config = dict(
    model='image flow-matching model',
    dataset='single printed letters, digits and signs in grey, bent and noisy',
    train_examples=395000,
    image_size=32,
    horizontal_flip=False,
    conditioning='none',
    arch='unet',
    objective='flow_matching',
    cond_dim=192,
    logit_normal_time=False,
    norm='groupnorm',
    activation='silu',
    weight_standardization=True,
    widths=[64, 64, 128, 256],
    blocks_per_level=2,
    scale_shift_norm=False,
    attention=False,
    upsampling='transposed_conv',
    init='torch_default',
    residual_init='none',
    optimizer='soap',
    beta2=0.95,
    lr=0.0041,
    beta1=0.9,
    shampoo_beta=0.95,
    eps=1e-08,
    precondition_frequency=16,
    max_precond_dim=1536,
    merge_dims=False,
    one_sided=True,
    adamw_lr_other_params=0.0014,
    steps=6500,
    batch_size=256,
    epochs=4.2,
    lr_schedule='cosine_restarts',
    final_lr_fraction=0,
    warmup_steps=190,
    weight_decay=0.2,
    adamw_weight_decay_other_params=0,
)
Rows from block 10, named by matrix and row number. Rows with one number belong to one channel. Each number is 500 + 50 x the weight over the matrix's rms, rounded and kept within 0 to 999. All counts start at 0. Numbers have three digits each.
# convs0: first 3x3 conv (model.decb.1.0.convs.0.weight, 64x128x3x3, standardized in use), inputs 24-31, a 3x3 kernel for each
# convs1: second 3x3 conv (model.decb.1.0.convs.1.weight, 64x64x3x3, standardized in use, transposed), outputs 24-31, a 3x3 kernel for each
convs0.20:469463563451471501440426627418510516520483434479391572433489475498478532509529593521453527482532404520493503426431565502502463553511464527517466444492505483420537544473526557600458393460454489485509480528435516519446
convs1.20:441460586527448504541463453412570523524521409507486438535468439505484534519489474547533418490554520474606506493408451524544527556501432481470536524498477475527456439549511469478506520462524603592600528524476421492516
convs0.21:526513535501512490535479522495451494534535434482485494471473511468507500508530504508546440565520513515489529577537527545456542535482535427461489451522495480478520540475448577460467522500538455492492465537573475574534
convs1.21:487484525506427477526460506425423504529457464421621481516520495482509512450540451425577390542558516453515505504482461598535471560548545391511567469608537447475516486451485485477468522490495519553478444512516453463532
convs0.22:473531507535501526512528567491493476511481489510569446522537514499556553475528577545521500528510559472456495553506485520513486541466477505508484445488464431468479563538532598465555487493494490471457524617526534540509
convs1.22:483437562529518563542543465462465586571413455597511555518518449603464444554569583533539468435405414465506473573444394477438450471468508535551485569512519465459467519481488460469552452473494514479477460460604553442459
convs0.23:508526510525566524449563478522486491436405459567500419414532492517490515554499565487498426528443494477478439461420518511529526554509530438446541514473524529532481581555462548460436462500526515503427532541495423460508
convs1.23:462519600493586673505447568454482539499515532475580468484479514520603549432478596557502594484556393526562451393506527460512476555485484622508441500460457471452407485513476422453491500529498458556511509630543458484489
convs0.24:483497499508501532502487486545437411577475463521490510575522504485449481461382441502524526420446467445467492443441509524556518592570458653553613468408457545514532468446387534484466553494435433536549427478478483492443
convs1.24:443473578560446451467432366540525449480414509414581476548533507413537490503454472517426449487520448468577572543508473514451505586448518523459532483448448601475497494525489523501497522552543540557647472454502452485513
convs0.25:574520520508448539428510561491532547494503521480413468462458539462505496471432473536442509440468490520484527479491523541513482502448529436460580470532486508488430530491440495541432576538542645520530465449522471529564
convs1.25:562526475521473549528499550442538554506486395519502506506447523551476543521446486480503525450450484450518512570557583548445522423568605444505486399533438536513480466514582491486545527544513486490443475439462464486514
convs0.26:509541523551398457604523532422542451592499511514531450537489483488502479480537559478490513611521427522553542542466595437447492505460603546522523494550513506481473569517516614502409502537581453468465541557483525544442
convs1.26:509484451492484483557534603496530513482482521453547563526430469537511496538485536546535497541488525556532427599510463498464432505492565519524572564613465483515424486469523492467486547518527542555476480533501504471489
convs0.27:503488548523460491456489476479469490462497494547515459529449522519548508513498479497506561539477479509472518479544515534503464532532500504506473514506480523487456518449588508465569466527497540553464428573512570513518
convs1.27:602554573516473570512537518551539514577479482418544549434581574494706626451445448450615455510516487659551472575494518513464503612468613463572485437459518542506522517562503488516501537443468485484463469523514475507513
convs0.28:495473487534533492567537499526487466543494513490509483520519542510528508536547499452499479517482508503520509497523499515545563481531561607585536526529569562483445444457491498473439484467494428466496444520497450466522
convs1.28:493505476456469452444532492479496440524483546522463474557498457457472568510483477445522455520550451429493490575580432401545484458506474547450539513525461519472501456479458496504461471549451569511621477454464540510473
convs0.29:545551498481489497488520461503500484479485470457472475525570499541553468517486441515498438488507462476459454483497571466421488527451452485541467519580498489518500521450385498496494564544529431480503399511654473526508
convs1.29:484514520486383453514505500543516507381454561663501468516684528440487444502468524549492460578515485419493491454499504447599584502525506474546514475521566453494541538496530528500520576489534433506460459467533535523482
convs0.30:487499509499543469519520454501473491439472521530501512501494492494485431503545477479539458480491548500580567467604510511492494507435519604498535519481507535559521429560563463522465506462507496533477464509539435515468
convs1.30:431460494471496538460435473489442444471476500488532537532468484529448484566502539492482513478468454421448499509525566383508490528506465544496534496426480520459584487518464521537515461535570519481578478502464508513460
convs0.31:503510497524538532537517497502485515510540538578515532525513420569508439563526497486497469546534512514505493498501497500494515498571520497592532532513464500523560490453516491522548517515449519579527504508444458497468
convs1.31:555513526551544480498534445503529518586460473530503522439556478540609543450503460499429536473459414489471485534555453505416462517511485550470476396491525382408561507505540554461508560461502481442556499433433564553512
convs0.32:469439526522531495498485520536532549547447407576442439452503507563526494512553461441501486531500480541466411491516399483544496569482483449495472552500478511489468513500504469451476473457499475462424497517560434518560
convs1.32:570553463479483478394496451490562448452514575408532525516526499502536395483433463490498432542552443552553581571654554573471608544379518527432535499532478536605445483467510513474484542484502462415495467472529560436548
convs0.33:487488499507558538503522489448438385559526404552577549591594380565542534548501434484483455495407453584578392483504446512488452455517513595594481483562473385522423453417405662443442620533443392510519472472488498505487
convs1.33:495483435473472535425492575573486472485430496520509549472610552423571515387415501484516524494481509509482479523531474426475504513514476477425460516429485583487493532530488485477448542534508510514458525430529453563497
convs0.34:502536470523562529454564491552497537538498472580525401501484529490483530499538525482510563475487527566537482521518485554549530470466582452513488415442462525539456518604516609572493553612509497574511491516551514480500
convs1.34:560494472524457445535562506402581540543554468460511527478495443436554450436590544430537508481558553499561498548418488483495481497491490391497570493559515516473450577502483567463508532469546460558561450566430454402428
convs0.35:502502491484487551474520513539529518495491494525568623454540470547457490481474469477483464452439478528517458714525387575478416434463342574505520479467505552466443527517478525475467534452474493511521511580470470539491
convs1.35:624491431525526507425538498478473567504468543501515419507605479494544573505484456472410568564521507527463586520603513558496527589505579495548489444520482440473523454528488449503508531506466525474453574537453548592533
convs0.36:581523433431481534424483428512488491552558422586506473309469584463554581524577452484459515439530399509588492440498521409493506490534621448449466469550474615558547505390449426465477545573578484475414527496553529499490
convs1.36:554545571504563521510516449430510500502540561545488456509575513495419474451539438578528408522520433462570523486471498534581489561462470498540419526477446556442462493460539525517550484482537438496566520455491465482524
convs0.37:446445464485447465537543505548551483478484519511534519512531576504482545506491522455465500532564529423523554522561503494519444452515424533459571514479501504463477440503519484479555551513441564537451483504431497547463
convs1.37:475473541529534450588553530478548542614590512528433466518509475494515524424595574500485532460495489534532569383467528443562523413435463546439492464480446460473465537515543527476526511532534492471496460508464537510572
convs0.38:547512450555551560553556513454533465516468526571495617510483466443534500543555555459508554511515516537499563553537498503473524482466490541494543509446492403504541544475481613469453605551569458470446459538517566579593
convs1.38:498515402564479453523423508465451465428443518428511517566479514586531493481476443524487574596464441511431548457471487408526623491591477511565469472500548532513465461499535523518532549542534533528566557539523416555491
convs0.39:534543563555539539555532514506488508478495554530627594517554531534483494471424464462495553517497560509484404473515611458461569505537532459502491489521469526499494511532471566501438522536471475530518499529492574468452
convs1.39:496433355456450433490486534584490543470511512405510483549489502531468495487457559433561583533474545490542463529496473481493542447476535442438474491507521606591459496518563520494523499508514452495537448448482427553588
convs0.40:517540537516545573514505569548504507492497519439486546548506533478508524480501521560565508532532511515483491549552526538546499552463474481489436488459431480434422519559485540559492518552564497514510472515495567544538
convs1.40:578481427499603552527567529419523577536514472563433558386455560523503472550469479588518441464502550482486525541497438497544497501442431489662455512549574515555506539480523490456481527532457467490404492511548590450451
convs0.41:408450542592511517508440574492581521472504545409465513567569486512626476540513445499549528525436489547618468419577461481498596520421494504504531463444491535498499548541493473424588457497549565462533452455485402574527
convs1.41:520496447517464453521556477413527513480583539545517504531548424565549433491537582476551523509502604466362527488396424543558540558581507488457499550522472420491473505451534523515579534520590535533557534470467584451519
convs0.42:513586535410569591523496566473460478557569434562497569685514422687496460536498544447457481545481529611447512474486458487524434509496473453499418476550486459480461491430523553551458543574526403409480471471451585472527
convs1.42:497528527432491496448504563468527457560613471458590422405503670477543482483535416491556413453721505509632505477425444655522496563593549517499581547472531488485488534589484545589511585622518478548534508431490509490535
convs0.43:529533488454500573439479466533527340525550474517417469540511548453553516487516537475387422485422456501475470517526514543500512511483458504510450509544480485541475522445450597560494473483466511455476475550506519507548
convs1.43:443511519469447552441505585426554427552556435516479473523461585508449635469485495510547525514545508512571559407436519393483577401514444477503485559444457585433524540499441463585501498508524583550527489465393505510525
convs0.44:515501548517544523486453532500583547511469528490465460547575506492458521546534546494522496525520506461489491528471517508531559546500482434470439444496505470456419504485520519515495538513512538546523492516491496532491
convs1.44:519507523610558503530464432511498417435513654508557642518580438543459565491459567528515555536518446454565562519494470541512554530396499481510481531449484497455435519494606511480576502461567516567410519443463520552559
convs0.45:508515515526479470433524543505438481421462507502573528534498441513517490525439510466499435539513464546520546552472532448504447542466494517494458551519494431436545468566538459563572420429414507553494410451544524524430
convs1.45:535537500444534448424461460418540556444546451453456468488507487455454498411445451489469441583601489478559544512519710395582556438496446579555474511461458513577594500476407495536485518550500503513467500344431545487512
convs0.46:510478546540521531438478503470463513502447462456430467521474531439491512467495568478505550456426479489363467459496546498535577541509471580584488480500489451523531564516510442530492490462487483488515507586583468474580
convs1.46:463504514568577442520536453457421518555502506420462511485490395510588536452489495533520540444398472470487493431450540483468436509506516526528436438451451435525513517517489508501494475438441538469461487447455499514501
convs0.47:542510460504446537486585589465506517508553577489463511560501543491532492583445452511520435483534494447470466492539614537494479549486559448597469450518535466479475545489566489436508461502442509563599460504526473484458
convs1.47:473471432562536423437541533546594401490518394479417583492486541535503568528460440447440547486593568502516456561673538499520456586454349512520487473551464376535464475477525562524541546506512475513558568452517477405550
convs0.48:458513514487466571567466436453476533477452438500455447513469448502477416602532404476543518553538492487524515471447500498494507432515533453469435520489405526555536546461521515536549502459467501495485543527463534567549
convs1.48:517474511510486474475552463518497441558668532534474488554457518520539500505496444486544451443503462495495547446511529456453511538493505432543548456481430469477554484511504499458455488521528362453536522482543552499519
convs0.49:456472505487549550522492492482462489479507541406396549536470492441457523496485395557587501582560486468521613519490430527499423555533470481439471517493519457459657479515506557535550501518562454530471507552397522587547
convs1.49:380475439488549608598471476564469472492531562536521500514441500520397487547504544466520512536555416514502537525476478451522518459406491529522502602421540566510508493477451454430527538536576522481469496549426419458558
convs0.50:510525512536509474434427557481491521538510530451531421528520442444498561600523514515467474490523477560619448527610465471533529413495512488463560497537561526505521481475405495542533564523570515397385552484464483484506
convs1.50:498576529501494534526469516492594516494632436420548533477392469501464572475525502464525446457480474455545494468454480541490544549501497478550475569476468413496478441487391480492443536508439469495495492544493531464459
convs0.51:621509444501540514631468500590502489511498516524500496572470404493459467511525515529531523474478557493525426482514409427493513547544579469525413544496470494511589423451608581486512527377508447513441400506505519460517
convs1.51:539556507560599477520517476377553534472498459600472539510483399493572448506507464419423436476534503523486502536557558516587548531498563576503457505506471467565495394457438469497512498499498576425458523569461497635464
convs0.52:509507496492511525523526511532579496439473483523432446573416452528454495473441526499579654540541549535569551436495504461462481459442610514521502539432469592476453497579531557609517513520433505569461391498508401538468
convs1.52:535550472504474511491452440447481540491633486484594614475541554490473511411404444460454494524479495531530481521478364598420499496537623502452525519507587514492513469483553502472440479493518569519514543431522462429517
convs0.53:504508533550485457436443495449407535495442495484516485431463537454495503497436451512494504521497476514562505486457497480472552531519529499504534471509495528502508559471437531503477477509475466525443492574494483516506
convs1.53:554565545476524520507520492460533483604515445513542586556446491550335518463504602485546436449554487464488552479476540535500443556481412430463455511471521541543586467513463485558526499486474399467538491473530537525451
convs0.54:429510409517511557392519522496604498504512475528496392519450509575489451520583555596586543472470553519461529535562473535495492471537560606493583622466489563548481515500449445492481451524505474496495617496543420528466
convs1.54:487484555573426505525480484453430500428531488450507506490452468505471379552525361514467456448475503506483525540547496488535466523523523473412556469436517561629408473448426447461486454464596601464514424628460478565404
convs0.55:472472506475485522469466494521484447511489462481488507466476505468475473529510506501490524537528538547509478489479448462473469454490513484461479548515496492522466521497531520495514495470489491471473514520541488513482
convs1.55:529478459512542556430455534483471503487599565513486525396464515592559490574393443548438496523522494436508547504482447486516486548556495524571517505515496579560534450514487442542443460529500551522466408517464413449411
convs0.56:446494477491469557438492565430467519538468488531492457521548437509525504571636561518462481592443491554471480487572511531551487599560503571497593471499469437525500502556588569467453522454448489496440476498483534528566
convs1.56:492496493567480468525516397495590418493501511481483473427481541490516470445510458504546497482557460505508500495461472507518560523573529439493413520558477476544546615586583459493518460432488442543537512503546533478542
convs0.57:506539518560498546525483438505513523495492519422460466429472474495510442552509525487501504467491529580485435477501557448535509507600637539499457530545545524505473525455488463468517498540548449498443499569516547510551
convs1.57:545500554459450522468455508548466505440490515439520489562393508487514443476469474519549553554576474490510489559566529475500498410528593539465563582491464606472367469495450516562512576561516492461524554553513538508524
convs0.58:429488560500550487577476485521499486429500457443461547489429413464477487532477457484483501537496495507455411525435507535465594524507527584465550455475562631417434462583574526481545550512395521479565491498522552538445
convs1.58:553476504495432547480560458480511487429489545464402493490519456481423472534553510493478515546558519441469554514557495471522465423452512479480473464618496531615558583474523507463521485525537534468553497593449525500469